config = dict(
    dataset='made-up ball-and-stick molecule models',
    train_examples=97500,
    crop_scale_min=0.4,
    horizontal_flip=True,
    norm_position='pre',
    hidden_act='gelu',
    parallel_block=False,
    patch_size=[4, 4],
    conv_stem=False,
    projector_out=128,
    init='lecun_normal',
    eps=1e-08,
    final_lr_fraction=0,
    warmup_steps=370,
)
Rows from block 5 of a small self-supervised image encoder, named by matrix and row number. Rows with one number belong to one neuron. Each number is 128 + 24 x the weight over its row's rms, rounded and kept within 0 to 255. All counts start at 0. Numbers have three digits each.
After each neuron's rows are labels from the 100 images, of 14976, where the neuron reaches its highest value: "responds to" is what is common among them. Only what is clearly more common there than usual is listed. The data: made-up ball-and-stick molecule models.
# fc1: MLP up (model.blocks.5.mlp.fc1.weight, 1152x384), inputs 43-85
# fc2: MLP down (model.blocks.5.mlp.fc2.weight, 384x1152, transposed), outputs 43-85

fc1.500:096123118122152129146132115146086138126107069157136159107124129144118132113125061092105119102163156115145105073098170125148143075
fc2.500:133173130138131141148114135130144111131120117157124153098134169156146136161155142123110117151144128139169082134144145118145104190
responds to: balls: three

fc1.476:146147151134140144146138073090105150122132115119102126155163139146152131123150154115121132137142174141141122085125161180143169111
fc2.476:129134135149103120131114098099123161109122146140157155169133139139127134160159109126108101130136120133118104073132152126124163089
responds to: yellow ball; space-filling

fc1.115:143128114097157144122119092132099123160143138111119085084098112081077141104122129107132151126123188154090123175194125156114113103
fc2.115:134139112144166094126144115126100140136126138102134092131142125126113143129134205155134142098099132153071169102147109137109116108
responds to: dark backdrop; space-filling

fc1.193:125147077116152175111133167150142135143120110132162110125120128095097118119103126126102149112096150117120115130038137139100167186
fc2.193:117119138106165131134110131129100099152131132119120092135120109134120108144135150083100154109142132144191086153163124138138158126
responds to: space-filling

fc1.330:139151105146102102121131139148155156151140105141131112127138139107181125152149130132135140134100103111136171136106136125139113172
fc2.330:121113136132139139123137121118099083176108145112123147104140144142086092129126142141068134161128131129173132111143112118099157104
responds to: branched; small balls on sticks

fc1.444:166122154100119126142195163165116141147128121109141135105095112125175097120170066106140124157135142139126110167142104090129130160
fc2.444:095138166118085133109140127127168080083101140176153151108115076096153105143164112095130126111092120155115110084123167115153095143
responds to: space-filling; branched

fc1.423:147099194090166116123116176164096139121060132117135159121113144141117155142126128131114140115134111163122110079150131082087121112
fc2.423:120133131168171130129124133114145142136159112154134229088137106103121143142154097138113131173132139152155118082100121124127145125
responds to: yellow ball; dark backdrop

fc1.474:123099140104117103101107128101110125168088114111149115149144151159125101157097107134131176135180145142145098154083163135141170090
fc2.474:102140117128120154080094133134122138104083112130123118097132142117126145135108104081141140122112121173121127133066122113146095139
responds to: dark backdrop; space-filling

fc1.563:113175129106148102103143106094147123110127125129153111129095141156128130095177121140144097148116104153132091162148140153136103114
fc2.563:111100132104148142112112141137125105151117118139131126131147150131145108147131134090105106133146141130187153138142137082153082100
responds to: balls: three

fc1.713:130095134142130124126118102091120145100155143120109079125137154155140097148144118087112174124102121114138093162117102130126135133
fc2.713:130148128138144121134114135148103120105145112134117090094154083162167125124131140110107119144159129156126116156148130158132136137
responds to: small balls on sticks; balls: three

fc1.152:130120140133123170155110157116143130098098090118140129158118149161142145125128132162085129136129141156118129103161122124107129141
fc2.152:112135133113122125134125142136124051103087108160126124153110071117138094116120108126126126125156116131102152100119142118155120149
responds to: balls: twelve

fc1.78:144102141119141117170100152180142151116115159118180105117134133150168093084111112126139109122125069109134128156089129135120115085
fc2.78:129136129142162119165141145136131110145157107156127115116121180074142161112152189159133129138112126115083118168142125055135123152
responds to: dark backdrop; small balls on sticks

fc1.582:141156116142122145099130120165120129161131092109137122078130140147094154144180109119109120122131131143133121100124095099116109136
fc2.582:092122099142149140133134107133085055144088129161120107125111098101120159128076136062093113149106128135174132153103121100144121101
responds to: branched; space-filling; balls: twelve

fc1.489:133112088140157131118118125124147118107134157156176117140122167142153178128139136118143141111081165152149112119128185153123092110
fc2.489:128098143132132142136090131114111056118093088139129123155150128152153095118166090082125127114120108126128114117150132088159129123
responds to: space-filling

fc1.666:137102157106142154133092129121136132092121175160138123170171162127155145163149143102095191122098089134092137102186142112091106081
fc2.666:113127103163094092112134129105128160150122154082126104124124161132134153096108097081115139080095131153193141168135111129137114094
responds to: small balls on sticks

fc1.591:146084144103104185085109068153141122091141128188073109142129124126125162133123138111147158146129127118119087134136081110121165112
fc2.591:113067104182159087099163128128143134143112116075123113101130171114103148113098098101116157161131145112147154144144120073127122112
responds to: balls and sticks

fc1.95:099140112161116130138168099132124179126120088107072110164098153126105136090144125155134107108093143123077143147160072166147111172
fc2.95:139099119096147146114109165124094124142139129063152105128171088108171119129142149114095141134106139169187170115132120138135129114
responds to: balls and sticks

fc1.194:116132139134142126128135135136143118122094119144152096135122151149150138110094140128152114136122095096143110121116153109155128129
fc2.194:118126138174174142129112131131170118137116145074130128124129129162089115143184129131122106129060129112136139118098092117124087165
responds to: dark backdrop; space-filling

fc1.205:106119131119119181109120098170127128139107131097116121119158132123112125125163161105083124138126117084141112113101123118127146132
fc2.205:117131118111100127132149111121078121125099107092117087085162104121136154163108152115134122112125114139122134123155127137118158123
responds to: branched; balls: twelve

fc1.502:144109129097132134120171109123105142118111119106140108093137117101113151119145158109100103132146152106107158105114138130103136150
fc2.502:107129130131155139130122136110123056125143149121148157165162161146138139152141117060121137150110135138113094101176139097157122103
responds to: yellow ball; balls: three

fc1.356:130080136108142189107117138146104136118141120141141143101146136173125175165125124131099152156128118103140101135167112128114133123
fc2.356:108094098108113103116136090125099119144095118149118105102107092098122182119066124107135115103143115103132136118083123137122139088
responds to: balls and sticks

fc1.126:097119128114167116125169124140106123105110117088136079104089122111105130132163116125121105146087123145132054083131109139145077136
fc2.126:149142129133156149121142149123111107125105109114118130157147044118143128126123108131080128141123133161123145109132139072159084126
responds to: dark backdrop; space-filling

fc1.222:119102147135111154121084148134098164107133131096149109108107135136079173146090151138111095130137122136156136117072129159125133161
fc2.222:167129116109101098093120135123112178127084094085120114106144118113147141176113088141166129078124128150137132117089131169082121104
responds to: balls: twelve

fc1.766:091106137120113124127142113099137172146109109148126136123113165095129153127114148111117139129149171148104138114136105149105150112
fc2.766:107128138156115135133104104134113099117127136136140127174111121117120135107146112059172131150107139138109108131130152095143106128
responds to: balls and sticks; balls: twelve

fc1.154:091129112103092126120139113153156120119112131126121122102107136135108116126115114111068089135124126135127108125130102127101149151
fc2.154:104083135148101123136140137164120140111101110134138115135083114111136155121184103164117084120153154077097142115129105140145139154
responds to: space-filling

fc1.539:146172146133103126113132131125127146108134095106088135062106121125157141138134124099125112132077127193106088109112126125115108073
fc2.539:118149118172131108128105142110144094147065126160185144162105125146122098121123109090070129095090136161130151116142115125147117118
responds to: space-filling; dark backdrop

fc1.276:134112125154058123156119131178149106095138145119088117125088149127148133112152116140137120123077102132157116109148128083131118109
fc2.276:147131148141116143148139207138158135148122109108159109111128081093115067100098121144191116141120118141106149147111150086151114137
responds to: dark backdrop

fc1.644:155146114116128162062115072158122165120117123128106126109144147129129168143186146136113100158114172109128098137135159164097103100
fc2.644:115132124162132121114115082100092169137122148104123140146143175147134112137116097110110108118112138124157142115139126129118142067
responds to: balls and sticks; balls: three

fc1.360:114129122121130109136134095073122123140129108144127146154157130155143139154173139110102076105129162091106088123118159139121144106
fc2.360:140120111131152132148127150154097105146105143116124130137119175174148122122075158125104116149155134110179111090181117111104174125
responds to: space-filling; dark backdrop

fc1.184:093148108092084137155098139087162099149134153082127086148127130135131129140099100122163135150106116103125072138107132131158112141
fc2.184:130132122128168121139130129126126120122181137170118136187160148137110105169131163151081141156131136141172104085142114129152157157
responds to: purple ball; space-filling; balls: three

fc1.352:103088139132105144090129156128125148113108145098150102178125134161102152108149104148167144093154099106131106136156152177117131102
fc2.352:110157120120112128146091124124125106096130118162126090110135109119116112117080118069122166155146131162151123136095145116162157114
responds to: balls and sticks; balls: three

fc1.209:146133122138088160118162132113140122137099118137132078133131116129174117172137109119111156137086146156071123170107120094150094148
fc2.209:124098111101110122078156127136170076115121135128123122119122118180145108139169114100127125118148134101101161113120128145097130140
responds to: balls: three

fc1.733:124151094095130138066140093120104158114094117080110106150149145091157130116146169156162133123135110095161151165114123136106153146
fc2.733:114112129157132120104116127139139089139106086127132137129105076175116107138155102083122116118122134140069114146136113133121171128
responds to: space-filling; balls: three

fc1.180:106129117139091126112112083087112137121149138067104090094117119112134150111094151101115120121106133122109137130121109158155115134
fc2.180:113107120118140127134137120148114109124135127182111167137156147167120173170098114136106140138123124109162127131122142139131133128
responds to: balls: four; balls: three

fc1.252:097128162138167161093155107128113146158114126162111149097123099130114134167081150122166126111121175119097094140127149144095090105
fc2.252:096145132183139122150111133128106104087086143165124141091141182100136163131146136102098105144150118144129111135129127079104136155
responds to: balls: three

fc1.473:128138111136117125108118092104162139139085176121133142136101082112109120128120101139129120112130084163073090142122160155125127095
fc2.473:121163133103129128166155133139150111153162131169117155084112103098119135136075136154110132141125129126150111155113143139151138095
responds to: small balls on sticks

fc1.247:138139122060138111135120142102124119130159155176147105133131160110148105103116125141096101173151128091105120156082152099106180067
fc2.247:128121121102107127139118081135098100100114115107118151123140143154119081137148143101084116138127127116119163098151123116143117130
responds to: balls: three; balls: four

fc1.368:115146121102146147116113125136120146106131165199172119148149146120116112139124141105105142106099129118141121091188165117119143110
fc2.368:133146127159136106133137156125156076160101116067099181074143118125132111136155095094111123152115126146092092108156097135141115142
responds to: balls: three

fc1.404:117113114108124113109095111108104142128115151146108126128146177101125140109120166114146139173109102132101117117114103055118109120
fc2.404:115127093116100126115146117129094174069147129110119114092117078108169153124110116151097140130156142093135132125099128098133161082
responds to: dark backdrop

fc1.745:117156101095146153129146090123112127158155109115141098134119125098115127095141120136158125133117125161156114131096108132154103186
fc2.745:123080121111160165103113140124107099162122118130151122121141122135141125143135108080086108154097108158163131129175122068160078099
responds to: balls: three

fc1.380:112104151140116130128145119092093138131108109174121165099127168146095122147172109106129128139123090077137106124122163070147151156
fc2.380:125125109148143125133120132112109105113176127139131176157074129118140116136080145130133112135094121191138084085117135148112121121
responds to: space-filling; yellow ball; dark backdrop

fc1.381:093131156127077154150106135133122131154134154156137095120135143123136137187125140157122125074121116128086115129154142128114124104
fc2.381:160155097129150179130132167118140117120086151117150142142111147166120131148164114155085112152140125097165137107131122161108138152
responds to: dark backdrop

fc1.79:126153112101164108121123125127123151182128145138152113121120147116118126114150144128165127105129109153112103152107102165124146163
fc2.79:134083125146165126099135110106132121132151110114128135132130146128140119149152108081096127117106138148185115132162125077143112107
responds to: green ball; space-filling

fc1.235:109145170126133131128147136109157115125136141123128159155128127142128131128142144129133131160133103139134132164153141129147104146
fc2.235:127143135106105123153109159131159074126066112158126113139091104110125097111119117148099118115128122141111165085136143109160101151
responds to: balls: eleven

fc1.16:081129142083137107081112136091080073123119110110145125126142123145160125106136117087139150112151152146121146143091132186116146127
fc2.16:100162148123139128100130111112137187102121102144136121093153174135147196150125116129096124139134139127163088106076121117127081141
responds to: balls: three

fc1.47:142083139151152126129110127194120102111168107095128137151134141149174122165190109099118123178142124088136113112169098135134122138
fc2.47:117154132137133115118126156146139127148132138118094091092112056130090149121118143126114123140135129158201098133123150175134154118
responds to: space-filling

fc1.518:166150146074063105126133090163118174143119156095110102099120113147108126089122123148074118129107115134125140106170145137094115155
fc2.518:118124125148115136152138149134150119118107119154100148115118213091119188106106137134128107161132131121150109186106133106103158141
responds to: small balls on sticks

fc1.631:133159102062120111107129142116148131163116157139117112124087139127118174141149093103142118107135098125111114119067101105110117150
fc2.631:109110114115175144107111121145147083172097120133156136113127123106087143159161175091098174159165136119142155103176112128163166125
responds to: red ball; balls and sticks

fc1.504:107125110124167131123165140132104125114123112123139143091131122162114091133109127143114158108099108160094110136166120111103106108
fc2.504:139127126137121123152113155137141093110098115139170112150109170158121120125186133080116132123138119112186143153170126131131139141
responds to: balls: three

fc1.397:061147124139105135155115114135147102140119094071111125150125119146135081138158101120092113116117122140130116122180068144086103112
fc2.397:149084135173106110137169106125149131129116123133131136148109087161117149123114119106099150121124128100142161122124111138149201113
responds to: balls and sticks

fc1.98:087147150079128157146134143114148134166128119135131096145105125108101105169143170166139102144123115113129093158164129148161092148
fc2.98:179116135104159127130178125141191182142132125103132117104119112134137159159130117195088120110106134121221132161184101115095107131
responds to: blue ball; space-filling

fc1.684:119131172118139128163189137116136129155150081137127078110133127107127102151114077158144111111119141133130074144112147153144086119
fc2.684:126119134121143164109169130116161109106129132143137123123132040123131154149143109139091122170113129106146112122114118077117146157
responds to: blue ball; balls: three

fc1.525:107132122126103151148121127136152172131117158145114133110097095137123093107147128157126112131120050135128165093165137110151122156
fc2.525:125149123143116117152111158119144137133096105137130132120088164111117121114135148142107112130148133163088150116126130068124142145
responds to: dark backdrop; small balls on sticks

fc1.748:135104123125127103109092160102136109082129151134109118125073094105102096134171121170160140157109101143059133106121122111175108143
fc2.748:115141142127094112169127127113189107108057112183120149116098096113114091077111142135115133116121121144103132091144159116148089156
responds to: balls: eleven

fc1.0:089121147156116117145116193104139090138114118161135139110148113125137141142107083060147166113157129139151125143126140089128189087
fc2.0:138147172135145140139128123139184128134140114169129117122123147129082111153126138154124122163105126184162087146096134141155095154
responds to: balls: three

fc1.752:124131166106137126174154122129123138086141124098149134142127116095110115111159123133158137118106098124105106135164125154186144113
fc2.752:115121165125113137125103174125130070154117100090107120154136052103151118109113149055134123122132124153128138105123107120180100137
responds to: dark backdrop

fc1.436:123167096078136123127121101114086148143135093104130181117120144153138155143135119099067133196095114132104126091115059134087139114
fc2.436:089127146115157141132114128122101089120103152145117148113129129114151142157153131064122126142144131115135106143121160062148148108
responds to: balls and sticks

fc1.35:119127149112130111151088115127132139157105150132138122118128161118086141097129146132144117149145160130140140110131118124081142129
fc2.35:123122112093115107134106150133106126118102112161112088106133150191176156158102154092118110124170130154167105115125134135115194129
responds to: space-filling

fc1.204:070131145144125148126113104071096144121130150033122158125092120122108122126159132112141099098109164125118096121141106120113134142
fc2.204:110176147142145125125128091130108167103078101120124148102135154148152128140070118155114121137089129188116141121099123112135103102
responds to: balls: three

fc1.15:119113113078144152095109185149108166123121140144104119122107122127129152167143121135128120146127117119123071067124124142090167133
fc2.15:140120122158126124106112120138147157092119096125106172105143123115122088127135147099127114132157137162160131057100151164130155130
responds to: yellow ball; space-filling

fc1.372:107135152130122144157166133091144123115142089116117152122109117132137131098162107101101145115120140136148141130124100143128091159
fc2.372:132104076131128113079121151110121136119128145103117112111101075082159126099116067095113151124087124127143175152096121145154103086
responds to: balls and sticks

fc1.325:123066096142165119128139111135147152103139097164141116129114109138127105124137090147148106130107117163142108159136108131099135108
fc2.325:155112135122098126128137129123114135130108101087117131067101145091139132130113141138158117118132127132114143130073140143136145122
responds to: green ball; balls: three

fc1.548:158093075102132150102080152128105130102119139142144131090121132134131110139123134101071099082101126131122103133109138145134128103
fc2.548:143109144135151098114157129143132182128100130057117141142124181148175153140101131164152124142115143112142125140104122145149119104
responds to: balls and sticks; balls: three

fc1.199:144105145124082124130151136107069124109079052115138115109133151114148119155136140146104121132132112126129116092171109116127169123
fc2.199:123119111102134117107132101125092096083130104141111108151147076176140111142165129159085126150139106172107119151156133112110125143
responds to: balls: twelve

fc1.151:127118125117113103087167080143133145139133124118116148098135099141112143120102094112129129135120131139111081121156108143110104135
fc2.151:124133122130141140127108077135137117188194151122123157164143169131152150123125116137114106150116131104165126159126101129131139113
responds to: balls: three

fc1.386:096107093134116130125095152098112153117142130174169130148136133142130117112118126066141132135139132110152114105094123146140110105
fc2.386:145116140126134116119148161149152103074123137140133147119137087160102076157151115109113112131133111155152139161106148149133117112
responds to: space-filling

fc1.592:145129126109109135131122135133173168157162126129171118109112141091083111111136140110198085094115112118109102162147129167157088118
fc2.592:163091130137151117117143111121138115164140131095135122127098137178129109111153152122128170119127128138182150111210119113143177128
responds to: red ball

fc1.37:122137168129146096125092099137088151116122127134133139135114100177131152121169109130130141160117093148141109129127098090132099162
fc2.37:134117107117172145150106158153161087130067134147126127167165096098136122081076121123100109140115134164178140120106130100162098134
responds to: dark backdrop

fc1.438:106113118100097130111150143150151137173088098143119027175164151135123104119160117122112144105107159160168130137133090163141135152
fc2.438:129115107124102131123117107121087117132114138078096094127120099148092143146111123093103152121157139109142088110124142229146163113
responds to: red ball; space-filling

fc1.699:121087147124093128116118154145117104147159119126078129104089148138146109087137150128124147150117135119049080117089112084108146130
fc2.699:154112139130122096141105194152164078101117124128144121109130127126112092107208116106115134146137120155131154131132122112117127162
responds to: balls: three; balls: four

fc1.83:145119137146131123126126116158154113128137072071125121072123142126158103145130105139100123140112110149100124105187133113146136130
fc2.83:100133146148128121165142157123157065106086124176129126157112109158119087100132148131122131121124124141108147090137128126146126156
responds to: green ball; space-filling

fc1.679:109108112098141127096099134139108153153130120197119123149139122112160107120136127150138135152108161096136106176116112142151136124
fc2.679:137077137119125120127162097109148151145119108115131091129102126151125116131102089139127117130122118081158120148119120090106133094
responds to: balls and sticks